{"model": "multi-label audio tagger", "dataset": "short pieces for a synthesised band: melody, chords, bass and drums", "train_examples": 26041, "time_shift_ms": 50, "n_mels": 64, "hop_length": 320, "input": "log_mel", "spec_augment": true, "win_length": 400, "arch": "inception", "norm": "batchnorm", "activation": "relu", "depths": [2, 2, 4, 2], "kernel_size": 3, "stem": "deep", "widths": [96, 144, 208, 320], "num_labels": 45, "init": "lecun_normal", "optimizer": "soap", "beta2": 0.95, "lr": 0.0036, "beta1": 0.95, "shampoo_beta": 0.95, "eps": 1e-08, "precondition_frequency": 16, "max_precond_dim": 512, "merge_dims": true, "one_sided": false, "adamw_lr_other_params": 0.0025, "magnitude_pruning": 0.7, "steps": 4900, "batch_size": 512, "epochs": 96.3, "lr_schedule": "step", "warmup_steps": 490, "weight_decay": 0.0, "adamw_weight_decay_other_params": 0.05}
Rows from block 3, named by matrix and row number. Each number is 128 + 24 x the weight over its row's rms, rounded and kept within 0 to 255. All counts start at 0. Numbers have three digits each. After the name is the row's rms in percent of the matrix's.
# b510: branch 3 first 3x3 conv (model.blocks.3.b5.1.0.weight, 36x18x3x3), inputs 15-17, a 3x3 kernel for each
b510.0 094:128128099128128110128174211128128128076128128128081128128153128128128128128058128
b510.1 102:128128128201128128128163128069104074101128128128128128128128128128128174180128128
b510.2 098:128082128164128192128173168128089128128128128128128160128128128128128128128128128
b510.3 114:128097128128128128128160084128144128128115128128160100128128128128160128056128128
b510.4 089:128128128128128128128128161128128091077128128128166128128179128128128187128128128
b510.5 107:128128084128128160128128128128096128128128128128128128149128128187128128196128107
b510.6 092:128128104128128128087128172128171128128128128128128128112128128128178128065128096
b510.7 099:128128128128128165057128128089206128128128128091128203128128128128128128091100128
b510.8 100:128128128128128128128178128128128128128145128186128101128128128176094128141128153
b510.9 100:128128128221128128128128128128178128128066128128128128128128168128106128128128128
b510.10 099:128128128128128128169047128173172128173128128148078128128186162096079128128128157
b510.11 098:128165182111044128128128128169128128083128161128128128128128187128128094128104128
b510.12 106:154128128128128106111128161128128128175177071128128128163128128128128128128128128
b510.13 094:128128128128128157177182128128085096128128154128178128162128128178128152128064128
b510.14 109:128097128128128223128128128082128128128128128128128128128096128091109128128173128
b510.15 108:128128128200188063128128128128128128162128128068092128128128128190128128128128128
b510.16 107:128166128128128128128128162090128128128157128128128178128128088085128128104128179
b510.17 094:128128128128128128128128128128147128128128128128128128053128161128128128128128105
b510.18 100:128093128128128053128094128128128128128102128128128128128128128128128128128128128
b510.19 100:165128100128128128056128161110160078107128128128128082128128128128214128128128128
b510.20 111:128149096202064076128111158128128128199128128128128128128128128128128128128128097
b510.21 093:128128128128128211128100084173128128128141128128182128156128128128128109128128093
b510.22 084:128128194128082128128128128128118128180151128166074128128128128128128128128128128
b510.23 092:082128142128128103128128128128128128128128128128128128128128128181157128128182177
b510.24 111:128128128128128128128104075161128092128128114128128128128071185128128128128128128
b510.25 097:159128128075128128128128128128128128128128066154128128185128128128128128128128128
b510.26 101:111128170167128128128185103164200160150128173128128128128098128128128154128128128
b510.27 087:128128108102128163128128160128145100128128128059128128074128128128128128128128128
b510.28 105:128107128128192128128128128128128128128128158093128128162096128128128075128068161
b510.29 106:151080128128110128128128128128128166128114128128061097128088128128128128128128128
b510.30 095:128128128096128128128128157090128128176128128110128186128105128128103153128128128
b510.31 095:128128128128128128187128128112128128098128128128160090128128128128128100167179128
b510.32 096:159128128167128128128128128128114102128172128128105128128128128109128178153128145
b510.33 094:128128104128155128128128128072128128128128128128198128128089094182128128128128128
b510.34 110:093128105072128128128128197128182128128128128128128128155128128128087088128128128
b510.35 102:128128128128128128128128128181128084128128128128174128177106128128162105128161128